Rows from block 4 of the fusion encoder of a small model that answers yes/no questions on an image's attributes, named by matrix and row number. Rows with one number belong to one neuron. Each number is 128 + 24 x the weight over its row's rms, rounded and kept within 0 to 255. All counts start at 0. Numbers have three digits each. After the name is the row's rms in percent of the matrix's.
After each neuron's rows are labels from the 100 texts, of 14848, where the neuron reaches its highest value: "fires on" is the input token at the peak. Only what is clearly more common there than usual is listed. The data: procedural textures in two colours, tilted and lit.
# fc1: MLP up (fusion_encoder.blocks.4.mlp.fc1.weight, 512x128), inputs 0-127
# fc2: MLP down (fusion_encoder.blocks.4.mlp.fc2.weight, 128x512, transposed), outputs 0-127

fc1.389 107:125105134114140155151184116102127181122121115112188117165120086106120119121141136116095114121113165136120142116136120142128124144127137144144141130109147167106155100139155175106101115116146161161124129156136137131080134160144089144086150187158083145135137093130129135093098131075088118133182110123101137129122082145095130156092128124134146157132101130140120116104097108153096142122158
fc2.389 102:094174162098142137088153127121131188143136152091140156155143142163144165097126153140127109152116116142125139134143117136117134137131179115106136093137130140149088160133158105117123118094087196123113130101115156119112118181119112122108135135113157121116100087129103120148159128153144099141108136158143135138188182097122177129132126101095137105144127127154122124076143133125117116145085
fires on: "pink"; "brown"; "black"; "grey"

fc1.430 093:080152155131125135118126108096117121122115097105141108109141111157149110108103128103124107089136105141196133137099153159138156117146133137136175095101096127189150078055104160103128089119151146131108163155146159133128092164102120128147114137133091183110092161134132126121118128115116119138137085114144106113153113126086145144146075141132122118116127144110132116128150094129108137152132
fc2.430 103:086153134154218131155152085117154147107163148121143129145130124139115104137139132143165112165135182130116095132145158114177101112107130108154134125128110100116112146134144144112124127111129123114135097114149141158095106159121119083108150088138159110136133127123127100104120172147126154121086084142122151155165149090087132086128123170162110152098169117138124151148107133162136124113138
fires on: "pink"

fc1.8 105:116152144093148134133154124124115102126149116154175108085110133154119136085149112109101133100155124162083149117140134083114134185130068120046137129104127109144152115152137110093139108116119169118137106123125173092134124153113096152121097109126101102130126123110150122163126119105094129180175135125107141167112120120151157090141127104154105136153146131154143108119139111135148087104126
fc2.8 106:136137116155151183117124104145113125114114148151163130142137151166131128138076122142134133121163136115126126070148148093158130113142087098132107126123106129107150125141168123167091099124129148147136081109143133139146095125138130133105167120136099058125142188139117142141106133153143130153177146135123190128133131078131147143164110129116100171147169166117119152115130136092084137125127
fires on: "pink"; "purple"; "black"; "white"

fc1.82 109:142122105131154127120084138134141123149141146127134148166123102131121140136144165131113117099121108107129126157087122128138113111103110093119113090090123100097114140116139125132182092144150144126101123085156151138149091112126146110176098131080102143136131167122153130192148150111117176175159116068143138130104097084135120138110157117109127116136109157138108139170170157163160139098102
fc2.82 097:164092128139098115087119180125108145116164148150129128123145143111131121136126105132153106113141107117107092109168125118142135125141122154132127195138138109138099135139119189157156100076107129105161119135148134129116132115084145161158103148132152132149143116116147099103149104131135129125169158158130106080167121099140141136123064115139128122190181163151100121128111084100136122126144
fires on: "pink"; "black"; "purple"; "blue"

fc1.269 095:123142139117157119133139141154102128123158156150169135122099115132143144177157166127132131109104113130105120194141113128165116086119139155183131152103158140091116128122109114133146140119158140127192149133130119139097105133146130124120174133115183163079139118080161161129170126104135162136098134162155121141109127144149096098144146145153152096121097120151111147137113149146168120151081
fc2.269 101:114104112139121098069081119117144120144137147127073126141130097151126163175153172148149156106152111134102113147120138141161114123143099147158116124137083142133142125141107157119127139153096190122107158124131158166133136112138100152142158130085144165147180146167138136078169143119151141138135129128070104156142112131128137141148099155117143117122107152123145155111141146081127092095133
fires on: "brown"; "honeycomb"

fc1.252 101:145112099107121126157121145150119158127142086095131134119110136096174119083123134119124107129084092119107164152160090177139131107126140123153106158107089119091129116113094176126145141105165142097122148077105094098122145123162151129126125108113120153120126121112118137120137133161141060106160122104119129134155141123150106145117132120124077196134082131141165171161124131151145120121099
fc2.252 095:153145127141140129107122122158113135127126129155135134104132126103165185077145101110150131104166135117115144112111151171175124143132139152121117127112129134102142166107130119114159107156135148165122137147138131147191069119113096097145100136112161137143140150124162103134123077109125146104133106084145089153133113168119124136135168124154127091103161152109121088139100098143123054161134
fires on: "coarse scale"; "fine scale"

fc1.195 105:137180110100099181148129090122159125132119091171153114094093126135140101111175120110146133136137133168140120124105141132089175151126175130095106106138093158158123106178145145122110137149151130144125113117118117141076138084125162130108108093124108101130125156173097121140093127101087122115154104151096185117147141128137091092161129137134117126142131104126104134157138126113144118114087
fc2.195 106:103119111148124107144163108130143121156129054126121150140137145095147146085173115095152135125117097091127119112086097122130141062141118133095132158106107133121130163088110146139139131142154154100140186131102131165149127101125151125114153111129139106140115099115113125124155138130135087124134097118136106117084082131107135162117127098161177120130122168141136123160107111116065087142153
fires on: "veined"; "cracked"; "speckled"; "spotted"

fc1.407 091:102152148144104108153097108122100086119146120115106136120095172145120181088128101116100130107118147114107136121145128153159130153108150136082140152122102172134137107107107111124124131092151109129115162161092100150154100128145137115125135130155142124117113126108163123117159115101080117104127143117142141130109169118120137094067059172142109136107150107103149117096098123062158139157115
fc2.407 096:121104140147169127135146126124121153110095099092146133167128049105132114100113128145127144104122130143139133158146119119105162102132136098119160117145143152116131130145148155104144108109129124123149097120133116163125107132102194154140137123112138208123102085135121161125119098097122103116126129130141145139114121089119048137154119098117108121121094117142129142137167192110178121149108
fires on: "brown"; "grey"; "orange"; "white"

fc1.199 108:171153128129091113131106119104092111103133073142148130158110154101112149189139148153156148129160151154141091153123141127135144107112131156101128153122095085112140187194153111121137151128120092127134128103162115141144153132121115150199110107127140128104179117110166119131116155093141133121121093124127146139164183158139152120116146096141129102133164110124136148123123120093136115143138
fc2.199 094:175127147103102141115148117098148092120124122137134101144128157130096152158095174078111159142108125132144134136163133113097122100145134166163140133106154130117153140126107161093110133115117147148207137196116126080089111134126110125099148120138114157102107095110120110139077142143152111153097121104147131135133102108089135097138164135100093139118124090101106118142126107141140128080122
fires on: "pink"; "black"

fc1.202 108:109103166129098136152143117116155136140113151127137129141135130118125086118159103168103157120111103151138133189158109077178137150112120172091153167118140125187192152106129109121116179078112177157154139134155142179133131138116134144074124096142138095147133117112131125099091097144119097159144119112133121131136124140108145123140160106136094143100140134104138123134114117098145117117117
fc2.202 090:069128109137095149116127163111103106109103098132128117180108148117178108127163139118114167135154175163130141154146096134103079148121172152136139138143150115154120104154124100120088150138093141125136105149180129148126109131164140127124103106093124138142124091059145148132129113127134093071137087138116101147145151130119155093116116112165121135165138184118142117123116109123124139132124
fires on: "coarse scale"; "brown"

fc1.57 100:108123136105119151167135152117161114170128164115121109116062127105135105138141118159097102128159147157126118121158081114160094161148119134161141157118168117106102107115149136135114090109104103104158120140129100085107080093117151131103116113071154107147110162137143138137148134075170121157144147108103111142121092144107110147134129131110142144138107120131159123101194158153154119136136
fc2.57 092:156114153095132131123141124136112138172106109153146080149136111158093155127112145152070087116196129140102130080154099127119107116092146106118104112108120079119105145117156122118115151121130099108122140089112128113151093144116185118165122114145110147092117120167102136168105121098137113205125139127106125082119122126139151136120086161123149122096130129125124141138134148132114089133151
fires on: "coarse scale"; "fine scale"

fc1.416 103:169134129120117120108137112087129128127065153074136155136099135107126130111153154140134132122161132108130155146125119118141103148128104156136139158130114141095084159081083165125123137128146125150129124139163141133156104135138108137091091106167118095159135109155149119106147148118118165093148144130134097124104094123135130127117163060097176112090083151109162095154159096111151132093113
fc2.416 102:122157132134138143123079146131143114162091149109111165140131101147104146148131094094122144079148133123122142139106095193097153117152140103115115141193137109107181180145111163132106110152130107155154114134116101130100134142126149140135155147127122123140112147121105109127129084135154096179121072179134098130097126125129150149111094080123144123140113101171104130120141128126149112152161
fires on: "pink"; "purple"; "black"; "teal"

fc1.200 108:127142141076095122143110120141147105144074124171129113151144153088123113170105147115119155077110078131155139144136148121100113084135157153118156110133103130107145140169167160128126130146158148132126115117135109097160125109134108091125091115187118156161122071092120175112129169120142126125085158146102094148111137134118105097111109121115147152134151155153149145121102093101126133126112
fc2.200 095:130132153114148127108146116111159160147146129159148128132125136123116150129086153143117145128112098138099123112151163141112097151117111145107156110150106109114157144085137119146127097143163187106183118046090108124150162175131122104142087118082127102140130139128148163110147148146139146141119136097156099156081140143096095132141091134151131121123167177145128109119090135117102150142160
fires on: "coarse scale"; "seen at a slant"; "black"

fc1.461 093:146125129142139096089126183126187099117116176069124122119136132140135099128134114135109140080119103096125127116116130135163103102157157092135107144162148157078134123179097125171125097154093152111119125134137092162181135141148117122111117089096147118120109142172084141132141116120132104122119105128093123139163080155125172129135100139127133112137129094106105155147143136112143115112094
fc2.461 103:069167197106146118126144135117139094125155149123153144098095109088132130137120121149101113093105166134127136132158113133128165138115091128128114149105105139123148134138159102112068140094149157083117117113103133119173135108157121111133128139168098135115121171152114123085102130151103122162149099142108144143158130140177130129067155174131129126137119103129164127143174114146107145108136
fires on: "coarse scale"; "fine scale"

fc1.454 089:125152118137135115125119133158121141106142152167100102108112114149134155168125132126138108160201114130116126126129156130102158128143112157097088109105158127114131054136113147179161163140174137115154085107133164174118130108165131161095122124181118173120133174124146130087104133146131143129118149145119119147118111094100135130147103155129147077122096143145161157144145101143127144131133
fc2.454 099:151139125160133156097156156166126120125110177149137108180167144132160132169138114149113080121118135171150169162098142099149055134118113129107086152130123132159119150118094120081146176103160139101123156130120100110139103109150095080128148145176119109147108122141146141152148135117105140132128101144128152107125146108111108145142117131112116083119108157159087107136132142138124119154097
fires on: "brown"; "grey"; "orange"; "white"

fc1.187 107:144073187106107109152131166156119131079139115130144154120103126147102124178104136158108100154113122148156107167154102139169164151143157106127124134137148115128182118104136091113118163143106089113103171147141102168131104105128113189114136144165114145102166079125150115121139135141093138127124120136120140114116146138129106156141124118133085090126133118097093132117131161129122181125136
fc2.187 091:156091126141117131101132140155179111123105141115137133116087108108153132111158128083116113167137140138172157094185155163071129113097124104140137121107136080129109103118095125112109144124086133155127153158108130161161127098130108149124080140106137147106111144102108143088110084130102078136150108101123143146138125098163151111113137112095131161128084105142164120146124148103148125151162
fires on: "brown"; "yellow"; "grey"; "orange"

fc1.196 108:098095134146120148101158138138125102119116159156117103095127163121128171141152131133186117089154122095128113111121121119053095106132122125095115095146123127126117130126118143135126180120148097079121137129138163125085076116108117141157114126095149114161080117094138100105129099148149142133100134126071155095141162118076114136132084112153111135146130157148144117134126133116132077127148
fc2.196 099:145150121101113131175150082088134126122189139092133139149183102153113114075130133142166150135072121102138134150116146144114173121097131071155112126122139117098118147128141121094154095123112133099151122150139190081100109115147161132130108132118168084127108162115157098119149132143126142122121103127121120141148122159106099091111152097159138083113139142114129149125152133150150132112118
fires on: "veined"; "labyrinth"; "bubbly"; "speckled"

fc1.179 092:120128147106124115111158126142086139141142122116078152148099095170105116129136121120155112099147093119119097133152103104136182105112162145183136142075134169110154155119109133146110120158112094086054143100126125148114136125132093161103145122147127129146108129133132161109136168120099089125119117072120116147138101171118131121104100175137090123118094133117127132131128161134116180112127
fc2.179 102:157139144146099152121126137115122158104100177142132136144112140130156093120182125141117151076136117142143132096122101119142120142141130154159109134107096119149157106133117145143196076127170149133088130159171137130112107123102116125123141140126136122116155066156170132115109097159075158149122098115104113095164120152124111144150126151103083100093110112135090133165138164117136100134114
fires on: "brown"; "black"; "orange"; "pink"

fc1.308 101:099139122164131195138135124136119136134108124129122113079108118111148172084116156167117142114138124090149133149124153119098172153129115133099129106176107087151151122093146111142107175099121152113106096150147136141102150116107169114127076164123124121125112177118152141137130138153152115159110140104097144158134093098147088068138093116131159123161124108113116122104134182134117113129133
fc2.308 109:156162123120170106141112106191170126119152123150096115124167130097098135171131183102115141128123132103106170130148126176103074109145128139141094129131110111136107168117153099116144118122135086122124143117145120120099144113139151154135165144071127113092127104153109110114130127135095172122109095123134131112148098138135121092065110130097116092138137129078135125085128100100131132131149
fires on: "veined"; "cloudy"; "cracked"

fc1.438 103:141174179135113125147088144132095149111140149120117092077126155094120090119117129128130128102132090109122163135146110131108156095101163120167132078148161136108105145111111124141165114118138116133083167131125131121144120151137106189147119146166137116161140147122130146102125132103132140157137192113121116155094150146126116133127165077145185116083111113094105155111141104130128160114116
fc2.438 105:099148072138099116082108127111095102154128133160140144108124120127136103084119104142146131148122145098156155104137118187160135143139150094100134147156120131110151078122128160152101118169096093139162099111119147117128119099110134122057116110150106122129148109129129121135190134137151099112081114143168097127110138098174148117115142170147121104148135133149163133120139151116094152130104
fires on: "pink"; "white"; "green"; "blue"

fc1.383 098:131094146126141114154116138160134140152101128170116069140116136155111143065125175126112165139140101117135147088115115103110132128142124086116107078160163105147103128156120095137105088079176138137121106148085160090136090149130149152186103115145131138158112163122129157128109125156115116173161135145091124141105133113127103106084110124136094134119138111113135145121127144093104149138128
fc2.383 097:157097162167117141088118141134139141167136136104143144159186155142112127150133105154144119151130138129129104134132139131115145136173074128107137152122143101171108147154144132160137188138116126139155132130172149143129101133113143134144138081141152144128115103112135107091162149114113180191159117095174136162154163100132135159140091125139142172147094130127073145142128130119130159123120
fires on: "veined"; "furry"

fc1.363 104:157147137129105106145135141115157165150117149084137125106115120153135129118109135153174145154158074166087136128070119166123117106164128127118141075095106086097123107126137109151142135179086146093137162123127098112116141118138106144122125116122153152097095174146111151121148135124130138152171113122127165095125135090139102127144126111098078132142100155118105164145093111099163139161114
fc2.363 087:113108144095097126111085097130123136134129114122117145128101164129094143160103124116122100125126126120131115127133104183114113112105168101178145138146121131134117153087186141147115129101113115134090130102114088141120108154144114115114095158136133092123058125146152128116190115112145142116081112164103121106112094162138129163109075103135158138156126152156156128166105127154150150173130
fires on: "coarse scale"; "fine scale"